Rows from block 7 of a small multi-label image tagger, named by matrix and row number. Rows with one number within an expert belong to one neuron, the router's apart. Each number is 128 + 32 x the weight over its row's rms, rounded and kept within 0 to 255. All counts start at 0. Numbers have three digits each.
Before each expert's rows are labels from the 100 images, of 14976, where the router gives the expert most weight on average: "peak on" is the class under the peak; "strongest on" is what is common among them. Only what is clearly more common there than usual is listed. The data: simulated grey scan slices of phantoms with and without marks.
# router: router (model.blocks.7.mlp.router.weight, 32x160, trained with AdamW), inputs 0-159
# up: expert up (model.blocks.7.mlp.up, 32x80x160), inputs 0-159
# down: expert down (model.blocks.7.mlp.down, 32x160x80, transposed), outputs 0-159

# expert 20
peak on: soft tissue
strongest on: belly
router.20:115078121130161110154126141120161164166119109095158122146137088097119161152199186165131155115097163137106105125190138182082135176112101152070142118125124129115124068124116081150132158092144114142087178146168142077085130113128106159107166114191169105118048093094161105093106211113147054177143050100165092124175113093183107092124128055101146094087113135126133147079168135149149121127137134168064150146132145087102123129155148120143137141142074181128093170116164153129131135190112116
up.2:135171101092199174125102166142146109145054159162149126125117122114120104138129120084107114189120166073103118116119157116170146090184131084079108127099117123197175151131146163060113105103164127146125148146084098166088134117118114142152111082111091032119164194112111125162101065146123139097180146085083174170071187167082101121217133134131100112119150130104117097135146128108131134139109115081161103114163107102110102099111114088072125183129119087107177155155180153131174120134117098
down.2:138120103105026170115113085148182159074125130110137131092144101125154126120156109163204128116094151113064142136126118124130147119143156098117154108178114161141128126169092135127094117132156114155198132133090178120121097126164165101119176102096118109115167195120138187088068100089147161138126143133123167131112173115089106152149142072063111199094104126168121103082099178118142104118139125115156149061147154131165101141118128078114166165201186161109143045097100079147122144126062108
up.3:150134199129153155193131151100131145118090136110100154078155104099148132106110095116125137111082110112127115101078129122114082105149073190098113117098123103099067148064122137096124086114147109091098067149126109117145149146148147108130130144101129155092175127154142150081170119140120142114209141145115082144138204135106115188152145106148079120117156125136101105153149139126156052128120094079118067062171114189150200189124153118113166123165085137131182113094063075195136120132084183
down.3:129136111157100089139168148137167099096130095091092112097115168115113097115106124138084134142114170123054116157093075210082158166171069155149161167149154063126172125157135127138128123171081156183128100060111176128104124138136121134172110155164093136140131080144136103102089101095152089055160059099087147073126137205115122106167119102190166061145144184114139128151119144119096128119090132114169143093099097120112110122089134068123049101131135131163141157145078117088144108090150110
up.4:122123072122171118132104148094127138133107114194127183076118166104122143074144049191093118168091119136130135089079138080152134116134144135092085154100091177099135105107121120092066118127165113147064095101140166109127123098127158140120123170123148120136117148123117145211135135162093148112079149129103095171140152101135188058175122116096088119184078133138161114131155169015170081117137189107121133158164082148110136107150144159173110090138124136190146089125091150119128122083064146
down.4:138136102137087177088181115102087065139192098134130121136095069151154205114144110118133188187127116139093218095097168146132107092105136070089182166139130181111108065170139126081162137140096117123140082140113126108099115169108130123160133187146145150214183189161140128115058085134129092140139072112140120142168164148148101147096094159124172100152112141171094136115131126145094119173084159139160128151124154123138125107186148145116105099155157093196144121090162135134104157115096164
up.5:110159150136127076073128140153134194143112133182064155169105133145065103088119166194136026128052141123145163122102064089132152101128141095146113111178160112156158168106095157152129075119100170172191141112102088144152184113130103133136135139127198109136170126153135111144114179142133087147132130108116090163114111105091133142112125132115172122137054177137111169156173147150125174142090140138092192117108105150140127093139063109137075102125144180120159123103098123136163093107163202
down.5:140125161094198120114116126138083107187156172089152139177085143121122157133149116087182157146098128111133131110068154079151115153122183144112114090087096127163132127151122128147068123084198129132128119119111147108129123105124141161140164143149097087111129144104119209101129135162121071207130128146179088149109096045115112130105131187056160103097130073116134159125146122171070175121110171103161084137088092110164065172084207106166176166185123122121167134118129136128122150122153173
up.6:100156137144132121095135100138105099093133088110132148148166163158107131114129109146119083153126093129111120177127170094144104090107168150164092104090148106168184138090123072114099093120085132071094078096064180187132140153140157095142097154071068119139228192138146058168184125168082191109105207142117157187100133173138125113142178148090118134145104116127119122124150160097110106096148142133115170090139114119126128145133149154075133102108154073126214058113101115150135154107104140
down.6:136179066072165176199113090151112169074138125116102155127171149139150088108133141139173175103136066158106196111090136104088116116143153150113099150130115127119116147139120148159192167105174089141196072135112133114112178155138111094081148115150111123122127133074146102154130155154089162106217102125127081091093074174129078130135119161153125140119134138102165125124175176145164099172073126119165117086130135107113111133078148079144053117150186134159113144097133143101209178108086128
up.7:134132064133132140148135111086185192153057130121191137075158182108139123177134097147116080096108130107122071124152102165174104103166131139133130081118116120074066142150131040127144126075152152088119156098177101135107138115148128129078138109091146150115063069110169134158117125140134157133179120133145071094135076179153109084129098122176095160124110097141115111086115162148138115091169152137187151159136197118110186095121159102138165169168141090167163129172140088126184084131086093
down.7:126164080096165147109125140155112169127118083156167111123112195135119046130109139082085134140087115150153100140098127172118110200169152118170132172075188113159166186119140057164137125136100155113117071147091109154176083116151132126153060100143104179143130127210145144105191061150118097160144126088071135130139103145104140099126081148144168148143072135086129096146168096135176105114173089118148133182092168137120120076126088095127125121129167150132107063117112050120118101135136116
up.8:166123177110145148141148119072139079181150107082187136148123164189136138088126126068153129143108144101151120072107085099130094128120231158148123122102119088145152127081144124185081129156137145143107139090148110062152096046107091102140084112130117134131133116130095159169148115108128158082097202141164124103171071086147148091140108124122161229137131113148209137127133182170160125122165147172110102119142108121140164110154163147127119113146128079134160132123046065112119125113095098
down.8:079172132086103125074157100144134139100159133157110120123105186100110129119143120146117151146115148188106151121125211152165163174153113088160129175138123164136115092157205110129105091126055128168090070107085173112112145151135102156203091134164091174112125162152104074110169161116149120083119161099103117104144105146168182147203109145128141130162116133174130148084203133183110067142162078155074131155177059156123160139124136118186116094085151120139125138155176091124113093118146122
up.9:128167164108154158086146117136096087089151104130068139133139089080122126110093111137100122105157109107113126120110155067174117108118162114130131088174152172183134176131077139069124129141108131156139098059121112127153084112066190102109111136126044142119176225143086130128170080117061162122143198164108125163094156198088164171135142134121103119099131156105115082147182172114121141150133111100115080097147135169147145123065076178110131132066094141165151100121103126107148136071158132
down.9:087126156117180146107153138132101157183103131091095101129149201126112067043111165112160143116133157197106106135109177119063104151111175096122140133171114150156096128128130156089159141091140121145198146139106112147178128135128141080174079086140126187133147177085114107108157112148173159101144110102156107109112094146172133100065062123155149183112133180143141143077154077185137087165202157197102166087146119105102154124120072116107090120161125152128144170132097129093135091115160091
up.10:103100151084064147104159129148079095077183109156118116174188096141184119144153143133115119181114124118114154105146194100184113118131185130126098103094065150139099078191121118124078112109095146086178116145082109091053118131123142133174160145125140115159167082164087168050172138125145136107110152085113126179165169131158162166163139110129115117123142158152127097086169106134116143108090126067172193088112064103126133163140146149159196114143092141138142124121090076129092092118088159
down.10:107087103123089145162074082094177125193101163162167095158089109113129075140142100096177190168146149093115132151112120129127095102165122148169170107178093098165084191153148088167115148095136125127103101114147118137138128119056122074140154155078148100152087193114157173136108138097143158185109101113094148157086127121100064186170160161100128162090124185083112130138155158171067141143119088121128132093111153144232088114123111106099100130138162115089146108129067088137130109100107115
up.11:105108131119143151138110158147137127075157131103119143093122126134151116164134124165139151049122099111117101159201119117132122143167097096146098128140139102114153088093150079139137118098177081180117122183143137103116046182116139108090096091130154145157096107072143129098138144126109057157177113165086165137173157113155175110146098100139085043156178156095192151127119171110164115071147113131112119126167147051051108140147141159104133096163075150178162151115160156196129137167164192
down.11:117156083118103141130119151177113095083093116130116137125182151150101096069147145113049149198139098106137151154112088149126105096180167078179162141121094137171159139165108140069159068182067154089111067087114103143102111157144152123135170177135126132144202134142182099106111050103118141115210138140130163178151113150069096122175112139130142055172129161157108122163135114093124138153114105129098161117136105152118173053166089131136081077109180136148121110121094157114119133147114138

# expert 7
peak on: organ
strongest on: head; crack in bone
router.7:127125115133118160098126146048105114163173135131092122132121117148122111174116116067088121145142091061099064115081090112142091090117104143115155138115123172155134181134065103059103118123142148108116124151108072161120104148123175110128091199097112112155151154122154177136167083096091173128131147113132156095100103130098083203168123128094102184136136150088078078139111101101050170113112120097216083161122169182191108150091137103102144174123128112127178095160129158166102104171148139
up.0:127182166113096145090199124137089091139179148108096110168137162110085119095130195108174113122127183155144099144048122152147119145156123155179143215077173113177105046099122139148170112127089187145207118167127132152123119153106088109119091130135129095137102135108114127152158116106195126180155105065141080071153117143101127127100079073106169120136106146183101117163178096130155157104115118151103091115097107128127091098162116158146091143104157097163084072158130126143150128148167165
down.0:139142148190132128132166135110099196150105092176132136146165126063078143072102216069108098150110148202130145136127180158149118177142114109153098163102138080129152115160074168136134136142107150118139143088102127177136153102136123112163092096118120120081115167053119053164139084155138057125112097091137136065108146144146092096100152153161127138135073129130092114153137135109180119158158127157147146123090183127080152151097133203136095107118196093126129129150109169114180171067140092
up.1:137176152125125075094129109081139063200173167104116088154144104184170081133135095114155122145075210085132162168156115116135135096087206114132072138102108161148097078171115156118066145164119157188131107124099165118065100140144110139153111146109132113082104134099067071150126178127122161158151092127125142131137118105120200185070104095112119126153168193158149168085116106144112185081135118183122105061096139135126105115133173124143135089157136130119143108142125134121149170180152117
down.1:172151164104106107119142144088174064132104142114141123116135138102116151181137162129132146087077080136106120105098119151105146073162082135120112110090201162110111191138057106074144080123155122161121065156185097174125115152147164086121139075152117140071111108094176132131111133086069124157131107170159186146126169161147142098088130175133121178178099128105073065144101201120158090104126177147090085199107119155102098147090137135076172130134130108163153100128112163176166150127101140
up.2:138129133123131133130137151106131164125115137114106156108107180095111186198130131152182107199082104146133172145122140189116131159116122116154125123105099098110118105113196202104074136161150070117162130138141118144140152167129147118155137057176133086077156138014137098177197112129161128108104112109094088094111117105135104194097159112135159153145122080120137119141073090015111123113074171200118128078131141188121114127079123101118121113142122122114122125132130154073133165122169128
down.2:149111181148181162080134145086188132164105108163126109161169112085108124091168130091132142105117104180154127114111183111079141103134071097123095121116113178106129109084141136103149167110046157153130186140145102122135210129093114114132202109188121059127171162097141090108135152109182135129093158095123121128118125087148125126134141130157139107132118083071135150140179128136097159098100204120062124134174115102104150141147093148083140109068141145139106238091112101122086129125172084
up.3:133157112130116149103138169133105094117149144152106112137128070082111129092119113054090111154173116120109125097114124116148098087108150121096154145131117169143103068158122116092118164141113199114140097094134126150171190169053167122147149181111127095149205147193079137078087098152106169080128190153120167170100210153060110164156137209132102113155148146093144097096143081148098125154099070082144123143126107094138110154093129162141131152114141157077099133041107116118074149135148128
down.3:097140181135161118177160163183138140114105150134180096155091113073125130112152068119146129154117123142171107142156100085092133122109175111124121098158081135150134104114104125158081197095122144088140113136101114111110157086088074112158157141130165096164156129182129114100068152123061157152144168204163161140137150115056130146176147168118129122101178112118148132083189119176204183115119085059097164085147125090126158099135124128092160130148123162110049139062119078123069144121117129
up.4:146123080168163135150121142203106153135152133132091162172143090149109100185145137163080109150158157144084150150156155087146125164112175098111095074113072137148160114145089093051101142127124187092132140093081163142115100124110122156136138167109159122078118157113083068129129127121147119084141120139134093175136129148072191075110138168182160165137168196078149118100141149149110131131142079083086184098106111035161143140119176077069114117099095137134171084080146115168147098105147133
down.4:123120185104103145112113119092120100101116115117100127104189142155154114161126120143109076086162086133125081104151136172166095101105111147083108131094108131052088115160119091155130107134135156150095146092156115191099095122151212114115137178110116116116171098104101109211133137151105158107135103106144138134150131167159084109102133130164082105151119155193149120116129090086122059086120148122123088173123184174121146137087150173193153086111129148144200080176093195136223136191139111
up.5:135132174166134135206142139078127076135092129147074151141144188102103082106167195156134116120132154121160092166160120143097151109098138168108110186137165093145128181199168078200089147133041144112122160100114177112126117128094093126104086119096129159199163102124129077132108124155112171079145105153073116096080134134114157161152135108173197061117148146166141161132165174137123135121134155149105131137148156133119204147166080109140156096153132087165078142156115121131146077170127145
down.5:145142129111092091134143127120076108138120099109122084141119086193127153162160137142130181173165105134097089097113199158174149142094125110093189165108142084111102099196097086156123076095136165097089130137157175172136094123137107121168073114169117127138062027123139156072138095094141123120144153147117067108167138101151165074094077120070151140112090047098165127106114090125107128122121182147137096158120153170178083162148161084171125152110145121130177118140185146156119118142135092
up.6:184120118143060135157165146147108112149097133083088099137101155103116102122121136133103129117174194148134169149144076127096182083133160111189130163114135165164150135185117094106080116158115158102160130077111188154174090122109122087081144163126069204092110139192145121137127106147083161088132080107138072175167122159097124158134108169175197132148134145084156141084142115211132134168153079106116144156096105111119146130106095106085148108081111129091152063087131083165089123076124113
down.6:176090138144061148165122129113137097123152116135077120102133079137200167120161137104134114110143113093109089079143116114127144108081146175120145099109138149121096134219118121099083158164179092181135099176180143164127118169139135171061165128108156106109149172136106198172107161212144115086121140163164117154155174118134165166054128128126090141121134075119141143126088136080123089093168140208095071111100088122118091181096131139134170121116068109128154101090145153141146160091150161
up.7:134105125147132092142113144128150139150065086139086139133144149054121141087159131169130136057126137167109142189143159181102142156157152122134075096182161167096114170122129132072108128132137160122123144139132126085149140092182071071077158090118157111121103102174087122076167165200074131085084139150139165123130143103177198122138179112157178120041107087121142161153176136129143128156134129152135109094124194112089132103096129121084091165166110124121099112058158093094078141066144134
down.7:099132132161121149096123130168141123102180141108144083181090074147143133132172062122172137120145129144136131117165141165071068016122120080127143142070127085134156114113103109138127142184132155090088153153106143133097096203144156136155128196176101169157076123152118154140148138076116121134142140095155093161149117072133123160100174140077132132071148137080134161137103129121107171168122116165089169103110108113129126153151120146147132083216171094139098156071156178160142137216161103
up.8:074130153106124134224096154104150133156068126204117082115187151126103147188146192146113151177180093143127122174145126143086116134149131172175137160103089122080188109142091105132047122158117103094115106139177117100112105166130118151110099113153173099141193109115067095096164104141152112110166104133076103123112079134107117115149155080115174138124121164153121123130117094124173102112141146136085144087128135118118125180098139084112129118169162078152214109094161112065193107173146127
down.8:099090134137145136163145147122116147134148188112155100184124093150136125163142119163171092093098125103153119137148083066117141140090152170167064055133117111134122116068150115154062167081142113121176136160097114136100085087114105117066173108114130108117137105111152121154118152125127166159096149159105140095099059095166175161151150110148156170064120093085152163095142189168118164101161162111117112094163111084128192154135142091079158159204077113105113112104099136210097180096076129
up.9:165138123143139100118174157149103088114127123170152071146101111124134115149153121082156143119179097072098140101117183139137155118148157100147143174179164133128076132180153156116149106145134163149075125157075187131218165105098139094139067111175107110163119151172132116049105117095115154132108185166119140153115159095113096105178085065126195190147126063116099134131120048105154166109098080096120088093140102154154109141100108110100120133139136195110064112069158141087106127125115129
down.9:075090131097151162155173178150131129127122165140164092136089104129158182171171103131171142098130094116149098113174139103122107157098129154117143153125092116142113100070124100188105192080168113112145135132131113092073118119092063135142120105172169081173141092130094159089086182101077129183120174133142110124114119079144145143183173098083139129077164078120143141077205141188188171113133137079081111110162139084142144167146156126118148122185102100076092149090177148134080098108108101

# expert 2
peak on: organ
strongest on: head
router.2:171175158152105123103110106106107110071142162130099089125092160154144114141074127113199122109158170113148074116153123126182154154159147141190152168160189097097095146163121137130107067124157056164142068156130131148147078093140108077081121113136098133068088188070150152156165142094128133154097133147122145106199124092173154119100109095095130130170120120123090156135075163075140095172114146153155062112173092192147090106098125084123140106122100125085172118178122186084141160134128165
up.0:145106059100159082107163165139069162147126118150151124134147123138123196072094082104153115154147108096136153067104107091231115096066162116118152086138076104127136075081176157140151127128164171124094117126085137134167138107199130117146150153106119108159105142108094103116179131155110152135074150117113208117141101140099147109156150141171094138136141121129108150124122098066155146086123104043115161089169221106114145191093151121124104128145127131040124142160130113160150154139139105
down.0:152171104108145113156113173133163064176119133111135148116155135095140111140148129156122109180116127054101115102114060106151138116115121195140155124111148049132095156134175140120071094128140131142095213079072158083121149135105130130088146142165107131176121157151074140126086119161123125144170133169096114193123114090143139161161091066117187068064165106099209202111125150168092106096161129158144099089151109129123148085210123101134134101108171152130112096120111105154091097123116095
up.1:105143099147092176105109120128135153124096126098140100167116133153104110057104106060119074127120078145151113095158099120163112146149154063127152054128143099095159149147076146093134168172139134106153086120126125203172171063107152142128151149109124085186175127101128119135097031179068112141093122113154205215148148112123103148151147177126047106170127124079124110153147152063146166159114152065147138150111139147152120133104148142122171138142142123107127113074139154121088121098101094
down.1:179123130127135171118086116071115075138132096092074138064100118136163123144101136136096140118137154142089148138132125147127130118200123126109118140096217145146156175129118118093099060125160073152134152126150144168130108117134194111136101103102072179143077156134148139131147078135139088162138100115103113166142110152182142119121124121114142133153148107093118158197039144071079056104131125167173059214085114146126097098111108119106163174095147103164205089174116157157160143146120152
up.2:160206122143180140079126060107094136118147172096110123112092118124129185167135111173161121085153154112096125104125082128152182111195113167080160104068148115159102106139153171102105101107170093169164130165148144144137105120074106167077088079121094088118103128075146113129097162090175085132121150142154128149152122143105098153130138075077112112120135109164099133158108099099077145164079156084144104115193054138146098117149100149086124147130101095113162130178168210207132149148146100
down.2:084177174175149156127099108133100122156151130078090093128152143116121090144113112114126159117139150133147143214162101171156210125131162131130173125072138111111140155101205082133148169125101072119133148192075139153128090132141108110095088121106079137134087127120127054135102092171098075115107124173092177076146134142175103116108185110098113060138160182111141195162099149141074116136141148131136089151162087092047133057157133156112121126124084139156136128158121152151130154158146075
up.3:175146144078110155077145099151146108130157149063199118093137126169097122086149117108146130118136133161131132145164106128137136086151130157157088114064096125186116161105145170157139140105106112098127130133157049104129155133168110206057162077099157122148110074175074081113114124143156134128144181127082124066131165109129131112190141111145107148097186093193145164112082167186137100183118130115136127107145175135113062098107096174122212160087115127132077159150140144144136163166111086
down.3:156165161164102118124094097112088098146124122095125192142116176128125092128127154079156104105097130144181210201121176151155139111123181074142187132155104158121093159180099194090134085147117148115133147112129058140108182153136120114144162129151081179104165119133108115157146072152215159131117120071147170140130078148137124105110152065175166145132133126100126162164097111127145107113072062145134115109123072087090126100128134146116102101098184127133139092074089108086135159175087080
up.4:164165093138091123101160109136086131154137168147161093102122160183133230111057070078176084132132158125158168126107173153173122167114159119128081114150101176150126136082141135115122165157146132113113166115112137141070150108134103176101173144153163119142159132195091126162139114142111153122145088127127090199153143107129127078129083122130159154152111189198098131116147099147139194126088169146159155096095142169143098118134072128177067082090130112108157076088178100107152141106123059
down.4:123120164127174141104147163109109149125155153107126153150155096139070118114152147167146089130132188176201090148119097064069146116152103128190152180083126204203097129106107106158117073148144146136174155109073161182084112101146120141101062072072119095045097141115082160155174159173110128156122125134140054168095089140066113138151148085131134166123163118141156129133121148088196161100128149151141130106097114108145101083078104111145113137160132128087137094135076114120159130116147115
up.5:145180143152097187092165092116113145094156124111121155068062146211119159167153150155149117086120100109081144081061137185146107139133107092121116148092152102190133132170115127120153078166141102131097187138071093119053149117115156174167089081145099137145129103106127072113150093119155126105194153086137119146133146128129130133122081125112137144138144094132156116136106177134093179150080175123139131121153122189144114151158080158143060107148129094129149035196157157155114127166172087
down.5:120171244115143186142129165183133190117119141068125093155147123081093109083169105117132110112093085115181045179110118134103108156135164113148111101092111082088142092196120143134144124123158120090116136117072112118100079114111094064185147082146099136103121091078141131103165076138133112178126157097128088216161144116083086130092173138140110111086119110076172124143111157151116130102171125096151114078167115098115147080163156156116117139151111136120149143089171118144099113173143137
up.6:189130109162143061108082161171093137116121117073142138140083166178174171157084139147124166184123078150175133151117087111106135136109144158073148102102114081110151122110131092097117137149110107063085080066133118112192144148057092122083129176173137161113088093145148074101128097161090130035097094146115133160146112166114087054115135174160125142137083126087153132099098154112103081174184148135104154142080104088119163093119157102129166125116163098117158144120125110147155079100104119
down.6:159162094093103063110121161150101119126166156103111119133049215158107153158138164106150178198104129114109167136085104159147123193096113077156086184105112110136136070117200155112179145122120148093116073110098125097138128153163098143160110130167137176171151049102118151083135094090125102104197141115131109129157079116110144098128045117167174125119092127142136134096145112139089089167121091127053146148130161102096168143187132112130094098163158162129095130124169093118130105150153151
up.7:078061094089187184077091190147119147082100140117121139156121137118085114125122085087104111091135094149150138170141053158144100125155089131161155121165117143130167141138084115136129080101195134125174095137142140086156142154183140141176117113118231122150161155105102116079143095121108096202112120092107178185143201146123114144136163117090077175123187138123073071170128094091105137120106122069112129107121130166127062146089150100127129166153145132063118126116129153149109153119119131
down.7:151105116065182129108145201174061147094134111131130132149159097161132141133127133126101059156105122157108151122143167067196122124130161175092099069135157141199126110085137180111099155048121105129174122101113146106152135120121125132114167137117170126110160149182134143122167123134134073143074136139114184195109138123102135120169149143142113160120113127153081096161100086115170129111128058089084135096122134160103079115126147157103166207137064212063129152119139113149106096063109125
up.8:134147137145082126080120121206117121054151137117156094127093143145140104121096122092139070072126156158156144142123090133159104139144106104130157154124168154153137148152160086134127123070092119152219112131082097197144083097132116140111093072111155135111064156101158107129117146151163121198106135120086196090142135080116198136161075073109166127127091097132125136102135148136124136159217019105133119112137156148129143062121132116089144154116137137077168100150158147197121129148112108
down.8:109119112170126177130121127191106095142051090080103094139155118119096092082110135100121131095194165147199119156137109150089121112128143100102135105113141170116156129132092167144183142167080189071138139133073164166094133165129134136115173140152122110150110145141150070121124124172097118113131103119083154109115172139055094112164170192196062141150183187098108140115086177159170175198119099176149146111132151146137096095091104165188113102086127156086107104145146131099093116121151153
up.9:225113153165140134123184108140060079129146099093125132111104146129170153119110128101094152128139195137078143077055130149132117100143171085074165133139162098122118138200165114091143096123107135164158160150082126158145115118080088121161139093149055100123153168142117107086157086108178112097137146074174088199135138122107104175125109130139178161147148123137083149150141070101108135204101080058109127123148094112161100153123074126107101146153128118099120095115139128160106114167158054
down.9:082129139093194143151150124115128146181124174133190113148095095077110142123160108166179149108134124132110171141115130082078144093115086151119113131115119185158149172069149124150116157120157092082118144158122074121100147080065102062090132085085130111127176134089142153160113173154139141157138148184094139091089082099115114126147173140140139111094169091082148140124133164204113176152134148089158126099177168076132184092139117154084095151152085137120110146087071099198065175129096090

# expert 31
peak on: lung or cavity
strongest on: chest; dark spot
router.31:113139161116135106153152136177142162146145152127125158104116141121119163110194160221141113135127122100121148179189113161090155102136150213088134083142135110143156085107124124116132091107103139162124102127111148039114128102130073114144163099177218110154063105084119069146086159096105063154178084121204146159128103122152135059113121089166110073089108131115128134134147168158166100122122127112060107080101110055078175147154085125114120107144140115103139124130155156122132147169111096
up.2:176112136093116184069106151172105108098108062133140151151126112101131059091095178089114163086132168114123146105150173095180122193108197143116148082078096131099161162097112167141142112147111126147087094118146188158141090127104169135170140131099048174084131153156128146137148094132155113148127145079120033127164131153104124171154107158114116125189122154121177095092162122113105095154150103130167148171087097090172124162133120113169073116118148080118159103180066111144109161101143177
down.2:144127095100137144122091127171158114193169142105130176162136150137149129073140083120118079108149082106144037137158124105130042131144145144104144101128142113117176124081141149130064129095206158131145142078087156117106121120115147149152173165052132154091079123111093151135130161132116149127133129080224102190102130163151102104099229144139101127080110105134087125111103161126139092119176151105144147098088140133196181115146083153125099170108128134145189100103117115136084168098114155
up.3:162089135123141176096088155172117067102132113134165065148137108105103080064065178200127173141128147143158120147128079136146120128126129114181128086115196123148150101060151136165123088136118101132138135154127111133181121130084190088082084151108078134130078076150149162165192094141139143116107134131147174125106099118158125160199097126100108129177126162059104063092137075066144072107083089131152172155108175099107082099132137135123102173135132138157147136126091128104091108142134172
down.3:127116129141138092173150094087160060121142100065066114134125150089068112140140162121140132062185118115132112129184149181150125102161120117210143141113170087149081131083146061137114121172155122138070129130088172132071150132089109108203135132120074157126063125117114092127090108148107191108180121079159078101148107112142153106132093088190163114131148072040148144100116192180141118107149133128143134150113145118100157124159091125105113128145185127137151153063148110162112105111143128
up.4:173176142058142140095134135092180143144108168060111129096111165145175155156139054097144159107160143093150091163126078092108132075122121116120112110117173124141148095176163090158145090110108151153139073104172079165142159137102162126143160184102095133140140152136112128096139144136092123118125091082112161158163108205066120173128120181114130146136157121124079124104138069162049162172110096166106089183146129189123123134074093044148152104131139122104154066181114109155122165134128101
down.4:159087141127176125143180143108170176152076115125071106139125148122096101115097134096161141171161140104129134156073157169093090114169052118135157129199147119111136120055149101088117132107126121103140106132104110143055183159105132090134180100153066075112119122052171191124154124156128091108122090101120168090082127188120096121115151151129120139099042101097077118152139161114143128156129210143171126162134118165130129123097093141108163181171159155140102135126136105139212115103114089
up.5:175123109119167137074119127132138131046102108097089110091104132134189128141134105101128111070087172109112110083139096087128112146164152107164140078125206119143078133083137160119105163127150065180164079124104151159224100112137180158167103114086104142095111151135188177135091151136124093126110151162130111110176155134111144155091073097108146131142079113117119129073097136098120108121127111091135141159124096102138109148116149065111152176138068203121146098167098132191138093122116222
down.5:122094120115109134123119127107187145098156184154200120151137121103146162170153106171080067140146057141068096056118108144114103073116033126111172119152142147099106144137114111115151106082155117070104137149185155099097166149113147095124126123126124110117170073078145185136127143170103139122110112064147053159100110183128142099107145166145159149147131076108144153123102138087100107124074135112145115131136105162161116152146192153167169115110156129129191147112165135088130219180093095
up.6:096093160175100077169088124179162132107137099096092104132084132092082103110106151155107112129110122191181134125109125171152105140086111092143124130216140170125122161094079135123151096227141190160083119057135136096103118120110131099123142129112099105133146138065126143191159096168109134185154119148123150187138168047121155123109116120150118107146095170080193075188156200077134118144104110144096185126093186115118100129123143127138132114107171157146136115096117133116079132107099153
down.6:033172161132095136115122091147096168094175214136151091157121163104125080142101126163100115070091092147158088152182060064141155176116101160132165109168131070151152146140152115184087189098142083143144142118090100139186141137103121125117134183063111128195098130154158109141071131129138126162125126181138127125160116123136135184176161128091155077135139094124149102112129185170165104110170113099133150143141139125114152075154167126144177159130084179082143098120142116111075110123136097
up.7:135108144086166162097084133128163130092127098144105155192097106178129104061120125047089154101095085200169105148131168127140080130106152085112157160196112102104171145110101172215156156081161097094122164154128121158143122103116169083226071101118132163116180191131118123132118108110074161140126126132097141124148168051165112165139157160071077141154152138119086108164127107079156127118112106133149113121109167128151115174101148138126146120134159140077116128135120128071081119129126171
down.7:112109129065086153117107152180121157139188119124093148101088124139103147082122126146099188122122185059143075105099083125121100146128115129161113146150100136121072066044190172142121123141176112132164111114105145112107151147168085169163151164128154123151151075120141138130105170118176122112207103152065136149178101118153128146151084141195115094127174089152147172147102123187123087165107159148130173117177128137104159087174086107137135066108129161129143103161121165134147165142036138
up.8:145129046095185055149079202156124125133070098107129199127119110106128147137159147097164132106108125131099088096144154155122097161099103123118146072127104163142113131096103135135113152128170132100097139149160076041144161144161185189110102088123186119127205112099124109129132128104140109115074126139100145138142165106095126166076187145096119158121142120158122121147124133101133164123043107067110148106114094102073122184097182108146083169198124131084101141120099143139187141143127179
down.8:199155159187103119114117126128140126147131146148091115200154142113110160114159154107214078161113155109094085150082092119137114016159156128136156133222155177175065102153104174102106140098149184150142129186113142119122093128143166127118156103128152122123104140089128130053178122152165141122150113138166081139105113120102110086082140120178126117092090082110110146090167104098085197163126141099135107089129129172158145118106134138099195124108124132136156107094104123205137108163123102
up.9:151130172123114108128084154078131137145105108098175160128162093159162121179122139090096113170131138137127092095150169105080122114047127146174055168151074129143184165192144125138109158144108160139121147105132100172111134112170155091138106114122087098118152082158050155131192109157102186134126131133148152103148156163188124158119122136126134059160114118135108181125149127103094059085145115071171145126123175117132121136084144155149183144138096156145096165162233119061141168112124078
down.9:097063040113111086121171129112125143110113126155121017186145146179079106167147147135083137128147127094122065121047061130149126185105091148116125079153159108125174098148178135148150140144162089169136086150178107134156110154110138117103104159133184079140140174084125093111060095113092114152119114151075149109110143125150175102152092128147175096087138174098158109123151163151119108120137102112083149155159161141190129133116168101142174111154145159105124155114169104168100115088094168
up.10:150185071115095120127125114070116044133115139093174138095082157106145125142103136103188160098161137140152146144085150127185120145102106141149121171126144126143134190147118134198202107123151103098110129135194121114103160155132112115106127109137112159090126186156088195087168139093210154117104162136116157090149112145142161130168170062103135077132051172192085103130115092146050122096161085101113124147131123127108134124078099138123160158210158119077096121137119113109161148153133148
down.10:121120137205106091146084113110102098150121114098095127117138135135120055091140162122126094144163140103161079176146112128112135099080171121084119088092068078112099093138093143149148189139072119087112198090161118171160135124119144112114193169097109148118156177185111052144081100158062121112104119165136113112139078149127128053164153098142150078124148112144164116097151084128136097103111132167139171136140104090100180061150161199174129133092188150160092143128128163118135175146154139
up.11:130155058197145148156193111204144174096141142121109146073093196183184159106133147177121080117059180098111116133156125100154154152132113155082039109129122151132154127141134153115178095145157080153130102147142099078131090100153086124086122108128192135084101113121119116148121148137111126098146151156169162127123124087130141144118081138169086134078104148142100166127162130176158149167133073095073139074188146119099206129138104160129122110103084100090089158143156164148164143150146154
down.11:123092167068109130129153142154189114139081080073127105081137163116210134088117142193088149140098143145162181116183137139107107105121144126107123180077160156101160156119127080146105119172093144091093096047115106100167180163150128158149158176126172171134167132131106141107099133191082116114124142085077082093143174147101114173139139129132169140116162117149199168121116120119133132143180077120071186158137143112141191100154125083147149128118146122143122129119123081031152115117122090